From a checkpoint of a small image classifier.
Model: 3.19M parameters, 24-pixel images, arch vit, norm layernorm_no_bias, activation gelu, patch size [2, 2], layers 16, width 128.
Training: muon at rate 0.0093, 5500 steps, batches of 128, held-out accuracy 99%.
Data: trained on drawn small creatures on textured ground, 50862 training examples.
Rows from block 13 of a small image classifier, named by matrix and row number. Rows with one number belong to one neuron. Each number is 128 + 32 x the weight over its row's rms, rounded and kept within 0 to 255. All counts start at 0.
Before each neuron's rows are labels from the 100 images, of 14976, where the neuron reaches its highest value: "responds to" is what is common among them. Only what is clearly more common there than usual is listed. The data: drawn small creatures on textured ground.
# fc1: MLP up (model.blocks.13.mlp.fc1.weight, 512x128), inputs 0-63
# fc2: MLP down (model.blocks.13.mlp.fc2.weight, 128x512, transposed), outputs 0-63

responds to: black
fc1.457 [164 100 197  91 116 183 122 158 112 142  96 110 159 138 119 182 180 157  77 100  70 105 141 116  81 128  92  82 107 172 181 108 118 128 127 107 110 136 167 155 146 140 114 145 184 145 128  77 160 118 158  86  86  97 127  54  90 103 160 122  94 193  93 168]
fc2.457 [112 148  75 116 154  84 112 156 107 119 147 119  96  59 147 109 130  90 106 100 245 118 127 129 116 156 147  95 134 111 124 114 118 161 131 116 105 111 154  44 126 109 119 152 145 116  81 113 149 140 103 184 137 140 143 149  88 158 141  78 121  97 151 101]

responds to: black; white; plain
fc1.134 [112 154 120 118  97 121 166  82 136 129 140 128 128 147 105 124 197 135 106 111 139 108 170  73 162 131  89 107 112 128 126 197  98 131 149 138  83 115 162  81 173 121 127  64 117 175 153 133  81 114 140  95  79 123 150 141 180 121 168  91 119 122 135 191]
fc2.134 [187 208  59 145  85 133 130 118 118 129 133 114 122 100 158 114 128 119 172  97 126 132  97 112 118  82 134 159 159  98 104  85 165 131  92 114 153 114  98  99 152 130 107 154 140 143 162 123 182 115 150 187 123 207 175  84 121 132 118 132  86 186 104  88]

responds to: orange
fc1.223 [ 98 107  67 156 121 116 125 123 126 153  95 132 129  88 143 193  66 161 160 141 145 112 206 131  79 173 131 148 127 133  96 165 115   7  76 102 167 124  81  92  84 154  84 123 127 102 113 126  88 150 112  90 173  97 117 123 113  72 106 175 174  83 151 143]
fc2.223 [148 147 144 124 149 116 171 143 156 135 125 142 169  67 140 133 108 104  77 129 169  97 147 127 144  57 167 123 127 106 152 129  55 140  68 116 132 173 151 166 110 166 108 125 155 184 154 150 128 110 178 101 118 146 112 103 154 100 154 109  99 111 164 103]

responds to: yellow
fc1.227 [ 97 113  84 116 138 163 171 127 107 136 111 111  81 149 171 129 182 112 133 125 147 114  99 151 171 179 145 127 167 178 162 115 178 150 144  61 113  77 129 119  90  95 151  70 112 133 101  39 167  90 118 120 103 184 162 100 134 132 116  76 101 158 132 140]
fc2.227 [ 81  99 162 105  91 172  97 172 166 131 127 100 140 149 121 164 142 171 113 136  99 137 151  90 105 152 118 118 136 125  88 178 121 106 161 164 144 123 140  62 171 130  43 174 112 169 137 103  90 128  70 119 179 104 102 161 122 124 106 130 118 106 174 157]

responds to: orange; plain
fc1.103 [123  77 154 169 109 127 143 159 155 120 123 148  77 158  84 122 163 111 110 140 120 141 101 160 151 136 183 143 113 169  91  74 141  67  96  72 144  93 148  69 111 115  71 207 129 100 165 121 114 161 102 129 158 144  83 136 114  93 127 155 128 111 122 105]
fc2.103 [128 137  34  78 121 149 142 126 157 144  96 153 106 116  91 127 121 151 153 112 157 168 113 127 101 153 107 122 156 153  92  85  97 150 105 153 149 156  96 168 160 152 117  81 151 114 184 160 118 124 189 123 144 119 147 106 142 110  90 142  97 145 169 148]

responds to: yellow
fc1.400 [158 128  77 119 136 142 139 115  75 173 112  92 165 176  60 111 157 100 161  98 139 157 163 166 129  79 128 153 148 170  67  72 100 155 104 101 138 150 111  57 141  97 135  97 101 204 124 176 197 104 123 148 107 141 123 122 123 190 150 103 119 126 103 124]
fc2.400 [132  93  90 162 137 122 120  55 146  85 141 201 100 175 132 162  95 110 140 113 122  94  89 128 114  99 116 143 141  72 206 168 132 147 119  74  81 138 125 148 109 189  86 158 146 110 107 172 129  97 114 130 152  95 139  93 183 130 150  70 123 143 170  88]

responds to: pink; grey
fc1.360 [142 119 114 105 141 135 157 120 179 173 128 183 121 132  93  84 142 133 114  86 176 123  71 103 147 139 121 190 139 190 106 174 112 109  45 173 122 165  96 185 133 135 138  80 125 127  63 106 108 174 163 145 127 122 137 132  64 118  80  96 112 181 153 112]
fc2.360 [133 177 196 118 121 131 144 158 158 126 111 145 130  67 155 137 104 104  82 155 157 180  81 150 152 129 191 169 138 138 101 112 153 110 141 119 163 132 174 120 120 108 116 124 141 140 122 137 106  95 167 104  89 104 146  84 108 157 125 160 114 146 125 117]

responds to: white; purple
fc1.6 [142 152 174  80  87  66 124 140 166  75 114 137 120 103 109 127 152 107  82 195 138 130 125 106 102 117 121 139  72 149 134 120 151 180 148 172 120 128 116 113 113 181 139 142 135  98 110 137 149 121 164 114  78 115 146  88 190  95 142 193 111 146 117  52]
fc2.6 [119 169 114  72 171 156 119 164  84 155 120 146 132 160 138 104  95 155 109  79 128 138 112  75 110 128  69 166  82 133 116 189 144 144 141 179  74 110 112  46 120 112  76  88 103 174 107 144  75 132 119 152 130 137 117 153 186 159 113 117 139 172  88 170]

responds to: yellow
fc1.160 [ 98  75 148 179 138 160  91 209 100 127 125 130 131 161  98 114 209 123 114 112 120 198  78 131 145 103 105 145 125 145 133  97 126 111 194 160 104 104 148 140 144 138 120 125 145 187  90 115 155  86 124  92 145 127 153 104 114 114 139 120 111 128 104 133]
fc2.160 [162  90 119  98  92 159 111 110 120  95 106 133 146 139  76 156 134 153 213 117 144 154 129 127 107 137 154  95 123 131  63 140 175 128 143 134  92 118  95 145 130 122 160  85 108 122 194 179  95 127 106 163 100 159 100  69 134 122 174  84 124 100 151 142]

responds to: green; plain
fc1.89 [160 121 151 135 124 202 137 154 155 139 171  94  43 155 154 129 122  89 143 161  88 177 181 145 103 110  94 159  92 167 177 114 123 101 115  95 112  70 136 132 130 143 160 163 104 161 145  77 146 178 113  70  74  96 110 104 125 121 142 150 139  89 135 173]
fc2.89 [130 139 106 180 113 103 122 147 110  91 121 121 152 121 113 152 208 126  94 143 114 115 155 119 113 175 167 167 151 113 123 137  60  61 147 153 116 143  44 145  98 110 106  95 119 135 169 160 160  95 129 128 151 150 125 126 135 133  96  94 100 119 103 126]

responds to: pink
fc1.398 [109  96  98 146 163 124 150 148 134 155 164 139 131 143 124 147 161 101 174 180  87  86 139 133 154 142 128 151 138 117 176 147 146  56  87  76 156 150 115 113 163 168 103 127 146 193 140  74 111  97 145  84 155 166 160 120 114  59 134 114 142 135 162 129]
fc2.398 [107 153 114 138  76  72 185 148  96 115 136 133 122 189 140 124 113 145  53 114 175 167 109 107 102 151 125 106 108 153 114 110 142 158 114 157 125 166 157 140 107  90 151 144 132  75 121  90 111 144 221 176 110  83 139 151  96 141 131 141 129 164 108 169]

responds to: white
fc1.248 [114 132 147 149  95  88 133 114 144  96 104 145  78 105 115 190 133 169 109 101  91 133 131 154 122 112 194 214 138 135 102 133  75 190 119 130 112 121 124 193 123 144 146 178  70  88 157 142 121 106 125 119 134 128 136 170 162 121 124 133 160 137 102  95]
fc2.248 [ 87 160  80 104 165 111  46 163 139 150 131  51 141 129 117 148 141 142 144 156 151 121  89 133 128 179 107 116 136 121 118 174 119 189 127 175  59 128  91 106 105  78 125 105 165 172 123 168 170  95 189 155 151 107 102 119 118 110 167  94 114 173 142 139]

responds to: brown
fc1.183 [150 181 122 114  85 181 132  74  68 154 122 112 109  77 105 145 175 159 150 144 130 214 121 139 144  66 138 131  60 138  73 103 130 131 108 158 104 127  36 100  87 132 135 127 159 117 127  80 122 110 136 111 172 142 145 126  85 147 123 130 161 184 141 119]
fc2.183 [123 145 111 113 168 119 148 138 105  78 108 129  89 148 109  86 148  96 121 165 155 121  97  80 175 179 119 134 171 161 124 122 118 119 140 108 164  97 149 186  96 114 147  43 120  83 107 118 135  80 115 147  97 127  89 122  88 150  77 143 102  98 112 170]

responds to: purple
fc1.413 [158 160 110 116 155 162 146 150 160 116 147  83  98 106  79 200 165 132 144  55 132 155  90  92 201 109 195 143 141 194 133 110 140  76 131  57 120 129 111 106 183 130  96 159 196 140 101 124 110 122 201 153 105 110  86  69 157 118 136 135 151 138 159 151]
fc2.413 [134 180  45 131 149 126 130  69  99 110 163  87 161 116 164 101 138 135  85 143 119  78 143 118  76 136 132 185 129 118  61 151 104 134 185 155  79 143 157 145 202 161 126 119 137 133 143 103 113  90 113 154 129 148 116 114 170 156 171 146  42 122  63 139]

responds to: pink
fc1.38 [159 101 128 194  45  98  87 122 172 157  88  61 128  92 193 126 138 124 136 133 129 202 170 101 114 140 137 125 144 146  99 112 127 105 139  87 137  78 144 121 180 173  81 113 105 117 103 158  54 140 157 140 124 179 142 206 114  90 133 132 141 101 137 155]
fc2.38 [174  94  84 166 106 143 107 110 160  83 140 125 175 103 109 205 111 115 100 114  61 113 110 122 147 104 137  94 127 159 112 125 119 154 125 180 136 157  62 121 110 136  71 103 169  89 140 112  94 124 148  43 116 171 125 136 176 128 131 139 116  95  96 136]

responds to: brown
fc1.303 [122 145 124 119 195 107 123 174 169 118 169  85 128 123 191  91 140 147 113 106 100 162  48 152  63 140 129 150 138  96 119 121 133 163 119 122 131 196 172 116 177 177 145 135 153 195  84 136 172 145 100 143 130 165 119 107 131 148 112 108 151 118 112 131]
fc2.303 [ 76  84  92 175 146 120 112  97 160 201  87 136 171 117 171 155 108 145 121 137 162 147 130 168 109 150 136  76 144 102 143 159 144 141 128  94 137 134 176 151  93 108 188  51  91 138 157 145 100 141 164 111 171 124  91  95 150 164 161 113 129  98 148 158]

responds to: brown; plain; snake
fc1.403 [163 161 105 118 123  96 133 150 141  66 159 120 139 106 101 124 121 116 141 132 119  91 202 118 166  93  72  84 113 138 127 166  65 109 156 142 113 154  95 116 109 101 127 141 187 131 173 147 152  98 152 100 162  32 148 124 114 204 120 104 137 172  92 126]
fc2.403 [164 142 159 158 130  65 105  90 122  67 188  85  84 124 178  79  85 154  43 109 158  85 109 175 138 101 172  86 199 135 140  83 109 104 162 108  99 110 160 150 112 191 149 100  67 168 114 128 180 155 139 154 129 140 136 111  94  97 150 183  76  77 136 107]

responds to: brown; plain
fc1.486 [135  93 189  98 144 103  94 168 115  88 126 131 161 114 135  66 153 135 131 108 107  77 128 201 103 139 178  82 171 101 165  96 124 119 117 166 138 130 159 110 160 132 151 175  73 178 160 182 151 119 131 106 124 111  97 164 101 147 122 114  55  90 154 151]
fc2.486 [125  87 159 174 128 100  68 156 101 161 125 192 142  88  95 188  60 150 185 140 132 196 121 102 124 123 112 138 152 137 172  66 151 160 111  65 149 127 204 114  70  68 162 145 155 104 135 131 146 128 174 138  92 161  96 142 122 132  90 104 107 106  94 101]

responds to: white
fc1.64 [167 164 136 127 177 164 159  89 115  86 153 149  90 133 104 158 121 121 106 176 158 130 146  91 182  97 122 144 132 183 114 149  97 148 164  95 138 119  98 189 113 131 120 130 115 171  94 101 128 163 133 140 107  77 135 109 171 116 121 141 150 118 129  81]
fc2.64 [ 97 185  91 130 118 159 158 105 128 117 180  67 138 123  98 107 118 119 109 116 117 110 121 162 171 134 147 119 146 146  89  78 157  80 131 150 124 158 159 158 180 142 103 123  92 124  85 124  61  96 129 156  88 173 167 100 156 112 102  83  75 158  97 190]

responds to: orange
fc1.24 [191 139 107 129 126 138 141 210 149 162 120 167 118  83 135 130 138 149 101 109 178 105 115  93 143 152  91 119 148 106  89 114 164  98 108  90 122  94 116 132  98 157 161 131  65 138  85 129 104 106 104 180 164 115 167 143 157  82 181 118 138 147 173 180]
fc2.24 [128 148 110 132 164  92  88 110 163 104  84 129 142 155 148 128  94  98 141 155 126 203  87  78 137 119 176 144 134 128 134 126 121 138  91 114 123 149 134 116 174  73 123 135 171 135 142 142 142 118 132 185  60 105 139 153  97 171 111 164 134  82 166 158]

responds to: blue; purple
fc1.82 [ 92 126 152 148 126  49 134 120 181 123 203 133 204  91 110 133 117 128 147  91 182 160 123  87  96 166 121 105 109 113 133  86  92 159 146 107  79 135 140 166  96 126 136 109  86 137 126 179 145 142 123 146 119 119 111 158  75  97 133  64 130 152 150 197]
fc2.82 [137 136 183 175 118 125 105 184 135 115  77 117 108  89 152 175 137 170 149 102 145 170 108  89 131  81  59 159 121 116 141  91 130 122 121 137 150  97 132  61 117 136 103  90 122 169 102  75 120  84 166 163 140  96 130 185 172 134 139 109  86 112 153 102]

responds to: teal; blue; plain
fc1.188 [141  84  91 175  86 125 191 156 178 175  76 137 122 148 133 118 135 144 138  98 108 136  72 139 110  75 165 161 129  98 167 139 136 116 140 146 130  79 111 138  92 133 179 137 110 116 109 207 181 107 135  87 129 125 191 145 138 138 186 154 136 112 128  57]
fc2.188 [133 153  73  86 149 138 141 195  50 169  99 108 168 118 107 107 106 114 131 140 158 101 141 137 129 121  83 176  80 142  37 168 137 154 164 150 167 145 135 133 102 118 155 145  92 122 133 146 138 170  99 177 108 144  62 136 128 156  93 123 196 119 140  92]

responds to: brown; red; jellyfish
fc1.51 [114 108 126 120 137 152 168 124  68  94 170 104 129 106 122 143 145 147 129 109  85 173 158 105 112 111 133  82 120 117 110  85 151 112  94  91 112 106 125 162 112 181 132 178 134 135 113 127 185 155 138  84 116 115 142  98 113 173  85 148 134 139 118 159]
fc2.51 [149 113 110  72 129 163 128 191  86 102 111 122 133 182 131 107 156  83 119 106 182  93 163 116 134 160 107 178  94 146 115 119  79  94 162 169 164  57 203 179 128 116 216 109 105  42 151 138  85 149 130 167 140 126  79 113 100 144 156 103 131 190 124  60]

responds to: red; plain
fc1.480 [123 144 123 116 150 115 198 148 122  92 125 169 132 159  92 169 123 105 145  85  98  94  94 167 126 129 108 102 134 201  42 124  95 155 134 182  71 132 135 150 147 129 108  96 138 152 141  89 109 138 181 153 110 140 167 187 128 151 117 179  66  98 110 105]
fc2.480 [170 139 143 175 178 149  78 131 140 151 113  99 106 128 176 108 115 113 112 100  65 108 107 131 100  89  83 164 139 128 162 127 144 130 178 154 129  78 134 156 150 149  80 154 133 204 176 186  41 148  95 109 142 116 196 112 137 108 176 155 125 135 197 156]

responds to: orange
fc1.56 [134  93  71 127 123 160  88 157 166 142 139 125 116 158 151  84  98 141 176 141 108  78 146 157 120 188  99 102 129 167 109 132 150  97 139 176  86  94 141 129  84 113 138 113 151 144  84 118 180 152 118  91 145 105 168 153 116 126 123 151 162 119 179 100]
fc2.56 [132 156  94 124 126 150 102  53 107 107  94 127 116 102 142 177 127  82  88  97  90  89 147 140  69  57 123 178 137 113 143 118 121 131 111  93 144  69  66 112 168 196 124 129 111  90 107 110  94 148 100 189 183 117 130 152  80 106 166 157  97 101 123 155]

responds to: red; jellyfish
fc1.406 [127 144 110 128 123 109 119 141 127  75 139 174 125 167 118 191 155 129 107  98 111 175 127 152 117 142 181 158  63  82  85 115 126 115  93 116 102 149 134 127  41 139 206 102 151 127 117  73 113 100 121 154 100  82 136 141  74 156 175 125  96 135 109 111]
fc2.406 [113 152  98 104 184 187 125  82 164 151 140 101 143 113 101  90 151 156 141  90 141  99 150 117 144 115 160 102 133  85 122 120 140 150 102  94 155  49 131 147 104 117 193 211 156  95 105 171 197 144  93 154 110 118  63 123 155 177 109 128 130 123 147  77]

responds to: blue
fc1.318 [130 209 112 131 109 135 108 158 184 138 174 117 150 150 135 149 148 105 164 121 182 135 158 105 123  94 106 139  86 198 190 143 109  65  82 128 119 110 116 123 128  98  69 142 117 144 140  94 159  75 146  32 159 139  92 131 134 150 152 146  43 147 138 118]
fc2.318 [ 96  72 119 135 152 139 120  87 118 126 145 199  97  71  81 165 117 116 188 138 102 141  74 168 162 111 162 146 127  84 119  91 119 108 101  85 161  85 151 140 132 138 158 148 126 160 112 120 114 136 124 219 137 102  82 138  93  94 124 142 215 101 147 114]

responds to: orange
fc1.375 [ 84 172 140 167  65  63  83 127 159 166  86  89 150 111 163  64  99 166 134 134 103 104 168 100 124 132  95 112 178 123 151 137 111 146  82 130 140 136 140 101 115 185  97 106  96 178 154 134  63 129 194 130 119 163 112 124 139  85  70  85 126 140 132 109]
fc2.375 [151 105 137 152  68 116 165 118 140  87 127 108 123 161 127 211 110 140 161 126 109 107  74 128  87  42 134 141 164 107 158 118 155 119 101 134 171 109 118 139  95 136  81 131 144 111 101  35  81 146 157 121  71 201 128  91 140 118 139 133 161  92  43  86]

responds to: blue; plain; jellyfish
fc1.431 [ 84 166 149 161  92  76 151 196 137  97  64 196  73 145 141 106 102 161  96 129 138 132 136 118  95 114 131 147 123 115 124 179 143 193 133 137  98 140 134 119 101 112 149 181 133 139  81 185 166 108 128  81 128 133 139  95 142 131 147 140 152 132 139 134]
fc2.431 [139  81 152 162 146 153 100 124 145 165 139  60 151 152  55 121 151 170 104 191 185 185  91 127 130 130  16 112 153 105 132 115 102 157 135 128 152 120 126 168 109 153 117 120 129 197 182 120 134 136 122 137 123 162  85 112 128 137 128 169 188  83 139  94]

responds to: green
fc1.75 [144 124 118 165  60 136 115 161 155 177 135 132 169 139 106  77 151 138  86 128 126 111  95 171  95 104 181 137 145  63 126 159 106 165 200 167 104 140  96 136 125 177 124 156 182 117 205 155 135  91 117  97 161 152 207 132  84 144 113  85 200 137 178 183]
fc2.75 [112  85 106  75 168  88 131 130 119 156  76 157 156 123 141  95 126 117 138  99 174  73 158 192  79 112 146  79  68 141 169 147 119 180 127  99 113 121 122 152 167 140 169 114  75 134  90 123 176 111 119 141 153  86 113 205 121 138 180 101 176 121  70 103]

responds to: pink
fc1.162 [166 139 147 162  57  62 118  89 138 124 135 175 112 114 130 143 139 194 136 182 136 121 148  88 129 113  66 118 126  89 113 162 129  70  76 128 120  69 160  87 162 154  80  83 118 100  73 142  77 136 111 165 110 177 160 165 189 198 120 125 118 155  89 144]
fc2.162 [172 161 145 146 150 153  99 138 124  93  82  93 136 124 132 153  77 105  84 140  95 133 165  58 113 185 141 153 143 103 115 140 139 150 127 160 142 107 104 104 128 140  78 125 193 105  95 170 151 147 188 115 109 101 157 180  91  93 164 124 140 108 165 128]

responds to: purple; pink
fc1.417 [107 144 199 130 118 169 126 117 110 154 136 151 130  88  70 129 125 149 144 149 118 174 101 102 101 137 153 161  93 101 158 144  96  73 147 158 129  84 174  84  99 146 155 133 125 163 127 175 107 123 158 153 132 167 162  86 147  79 142 132 132 167  99 119]
fc2.417 [153 149 138 130 156 128 117 111 103 123 137  88 144  91 135 172 105 101 134 132  76 133 119  95 131 143 118 172 139  92 115 137  87 160 154 185 103 163 134 190 132  93  53 101 157  62  89 200 142 148 129 130 102 143 113 137 128  98  80 153 134  90 137 138]

responds to: white
fc1.469 [166 186 142 110 119  82 126 127 110 136 143 142 113 107 120 164 134 171 139 126 172  60 169 131 172 112 137 138 156 122 167 190 154  76  93  98 160 121 127 105 191 216 136 120 124  61 148 152 157 169 176 201 148 167 100 117 199  80 175 164  85 152 155 139]
fc2.469 [ 97 127 110 101 162 161 146  59 106 139 190 122 142 176 134 124  87 119 108 138 141  98  83 114 146 114 113 192 123 129 150 146 148 137  91 150 141 151 131  68 121  60 108 151 101  96 122 173 180 154 168 139 145 111 150 131 160 118  62  86 138 208 131 160]

responds to: brown; red
fc1.77 [112  96 129 122 105 130 113 159 110  56 143 126  97  61 129 204 151 106 151 124 169 171 143  76 138  58 139 201 134 105 103 113 111 151 132 144 139 120  95  64 119 113 158 154 150 140 212  67 156  88  90 149 102 118 143  93 124 121 115 140 101 193 150  68]
fc2.77 [155 175 116  56 161 102  96 109 133 132 130 154 107 131 107  59 139 136  99 111 137  60 167  93 132 120 100 184  47 127 176 109 127 142  75 149 120 182 127 136 114 162 108 139 107  93 137 127 153 136 109 134 188 102 181 127 123 147  74 132 142 157 131 133]

responds to: red
fc1.174 [113 113 111  90 172 106  98 135 172  75  59 160 142 120 116 169 143 183 100 144  87 179 104 108 122  74 156 127 119 116  64 127 145 122 100 108 142  98 113  90 118 147 184  97 124  89 156  97 120 154 135 179 139 126 140  91  84 163  88 114 178 150  86 178]
fc2.174 [128  43 135  71  97 154  67 176 105 159 166 131 145 132  86 151 200 121  85 133 166  65 163 171 151 181 155 161 133 117 137 141 118 114 155 163  56 167 151 164  93 110 137 132 155 149 111 177  82  97  97  55 162 160 147 138 121  70 137 124  86 110 121 111]

responds to: yellow; plain
fc1.407 [ 97 159 110 116 156  63 160 180  83 141 129 203 142  87  80  93  95 148 158 137  89 171 149 153 121 127  86 121 119  84 119 216 142 163 179  91 117 107  96 129  93 133 121 162 111 158 124 103 100 134 163 125  75 154 151 169 178  98 154 172 104 159 117 166]
fc2.407 [144 138  90  99 149 122 111  90 103  92 148  75 156 163 109 112 180 190  95 127  94  93 116 179 111  95 115 109 156  88  83 129  50 176  94 119 108 148 116 102 114 102  78 102  65 170 135 145 137 113  97 161 146 170 123 124 163  80 126 119 143 239  47 157]

responds to: brown; plain
fc1.311 [161 120 138 175 145 116 167 171 133 164 129 105 169  64 128 110 123 204 114 132 124 117 165 152 150 119 114  73 123 103 141 110 143 147 120 141 126 134 109 140  93 181 145 153 100 116  93 105 174 127 151 112 130 113 203 136 119 123 102 113 119 102 140 117]
fc2.311 [141 150 188 111 111  92  66 134  80  96 124  94 133 155 121 160 152 122 110 156 157  91  77 222 140 104 162 113 130 142 152 136 104 141 109 107 196 137 122 163  54 101 124 169 113  95  84 130 154 128  88 136  99 134 161 218  73 126 160 146 134 105 184  94]

responds to: purple; plain
fc1.409 [149 130  84  95 108 165 156 150 106  88 140 136  95 138  99  89 151 106 128  58 161 118 146 103 130 130 197 149 142 127 168 183  83  87  79  91 176 169 185 112 132 125 121 135 181 117 129 121 122 127 191 127 154 127 148 107 168 120 214 138 154  98 113 111]
fc2.409 [144 125  77 165 138 105  87 107  99 116 141  97 111 161 152 133 202 115 109  96 164 100 117 144 182 136 164 131  98 114  82  94  79 163 139 191 111 150 123 133 128 189  96 173  77 192  97 149 130 108 183 165 155  81 185 128 150 111 154  88 110 138  79 168]

responds to: teal
fc1.141 [ 84 107 103 156  54 130 158 157 162  96  79 118 117 148 106 139 109 124 104 102 147 126 154  85 172 173 109 130 109 154 142 115  78 159 199 160  96 119 155 193 123 137 135 125 139 127 122 152  89  83 130 122 100 144 118  85  87  80 182  75 152 126 171 111]
fc2.141 [136 147 136 132 140 162  60 165 150 130 158 148 148  99 136 112 124 140 144  66 194 167 108 128 135 121 143 158 179  87  77 126  84 147 147 123 161 102  60  82  97 103  95  91  84 157  82 135 170 155 130  87 133 149  96 108 117 180 181 139 139 142  86 114]

responds to: orange
fc1.267 [120 114 139 103 123  91 126 115 161 113 123 171 148 121 111 129 131  94 135 138  87  67 116  85 126 139  99 108 147 180 153 107  99 166  97 136  73 145  52 105  97 166 169 149 117 166 135 172 144 126 143 123 131 135 108 138  48 113 113  95 159  97 147 143]
fc2.267 [182 119  95 146 119 124 168 121  94 174  95 153 100 112 164 155  80 155 158  98 140 113 131  75 152 119 157 189 132 153  67 110 153 135 151  95 117 132 186 174  75 155 117 130 103 173 149 116 119  85 114 162  80 119 103 165 149 156 108 171  71  86  93 103]

responds to: pink
fc1.479 [126 211 113 115 132 165 183 147  80 157  87 113 163 148 135 108 161  81 111  94 136 117 125  56 104 103 193 151 178 113 144 125 119 164 142 144 163 189 137 160 152 106 101 123 180 148 103 159  94  96 109 108  50 154  81 176 138 136 121  87 137 129 197 111]
fc2.479 [149  98  61 126 135 151 185 131 143 173 107 115  72 104  70  95  87 171 137 183 100 141  96 176 176 108 107 117 101 154 158  96 209  95  91  99 105 127 132 124 113 182 150 130  79 148 126 134 186 155 176 128 142 127 143 150  97 135 157 149 137 105  66 112]

responds to: orange
fc1.242 [103 151  77 137 118 152 102 130 111 153  81 117  95 179 167 149  83  64 142  78 161 103 100 134 101  92 115 139 157 120 135 155 113 139 105 121 145 144 136 103  89  79 136 111 108 121 110 171 104 181 112 114 142  91  91 148 128 155 154 123 138  91 128 152]
fc2.242 [138  83 134 121 106 192 130 135 122 181  96 117 112 133 113 118 174 112 189 120 112 136 133 121 129 104 217 132 123  96 140 132  71 123  93 179 126  94  82 131 164  99 108 153 117 141 165 149 171  71 111 117 123  72  99 176  95 139 143  68 133 156 122  97]

responds to: white
fc1.127 [110 134 131 121 113 114 111 113 163 152 109 113  99  83 124 152 183  93 176 149 109  98  62  65 128  87 129 157  89 176  72 190 130 148 145 158 132  88  77 134 140 175  96 113 125 110  88  45 114 147 159 146 105  95  93 110 121 159 142 152 116 168  99 108]
fc2.127 [164 150  43 127  98 143 108 104 123 108 154 185 170 117 164 118 142 167  80 134 194 122 136 100 139 144  89 152  76 150 125 115 129 131 168 111 105 210 152 135 141 152 107 115 111 131 150  93  72 126  82 140 144  79 120  78 134 105  90  81 112 206  56 107]

responds to: white; pink
fc1.309 [130 102  69 105 104 100  86 144 153 172 131 119 108  93  99 152 126 188  97 136 137 153 144 108 118 148 143  83 156 164 110 133 140 144 130  89 197 171  62 114 118 102 147 180 147 159  94 137 161  96 142 202 121 182 147 172 191 212 159 129 167 116 116  74]
fc2.309 [122 170 102 165 156 176 157 141  90 102 139  77 153 173 144 153 150 147 109 123  99 118 105 137 141  94  88 107  61  87  92 149 129 149 101  88 134 122 146 165 136 133 127  75  79 113 171 152 171 148 159 126 119  88 120 169  87 125 125 148 119 180 173 178]

responds to: white
fc1.357 [122 164  98 132  71 165 124 133  57 160 170 133  77 124 100 123 125 134  79 172 126 111  62  87 129 129 117 174 152 128 138 114  82  90  86 135  97 167 133 188 133 148 122  92 125  90 132 116 118 187 121 131 139  75 122 147 135 100  84 115 143  67  96  95]
fc2.357 [155 114 130 112 151 154 103 168 127 158 126 138 166  88 154 136 151  86 175 121  73 160 143 128 143  87 197 138 103 119 102 186 113 123 134 112 169 122 134 115 128 128  97 171  65 147  81 122 133 103 108 151 120 187 134 210 141  79 131 112 130 108 184 146]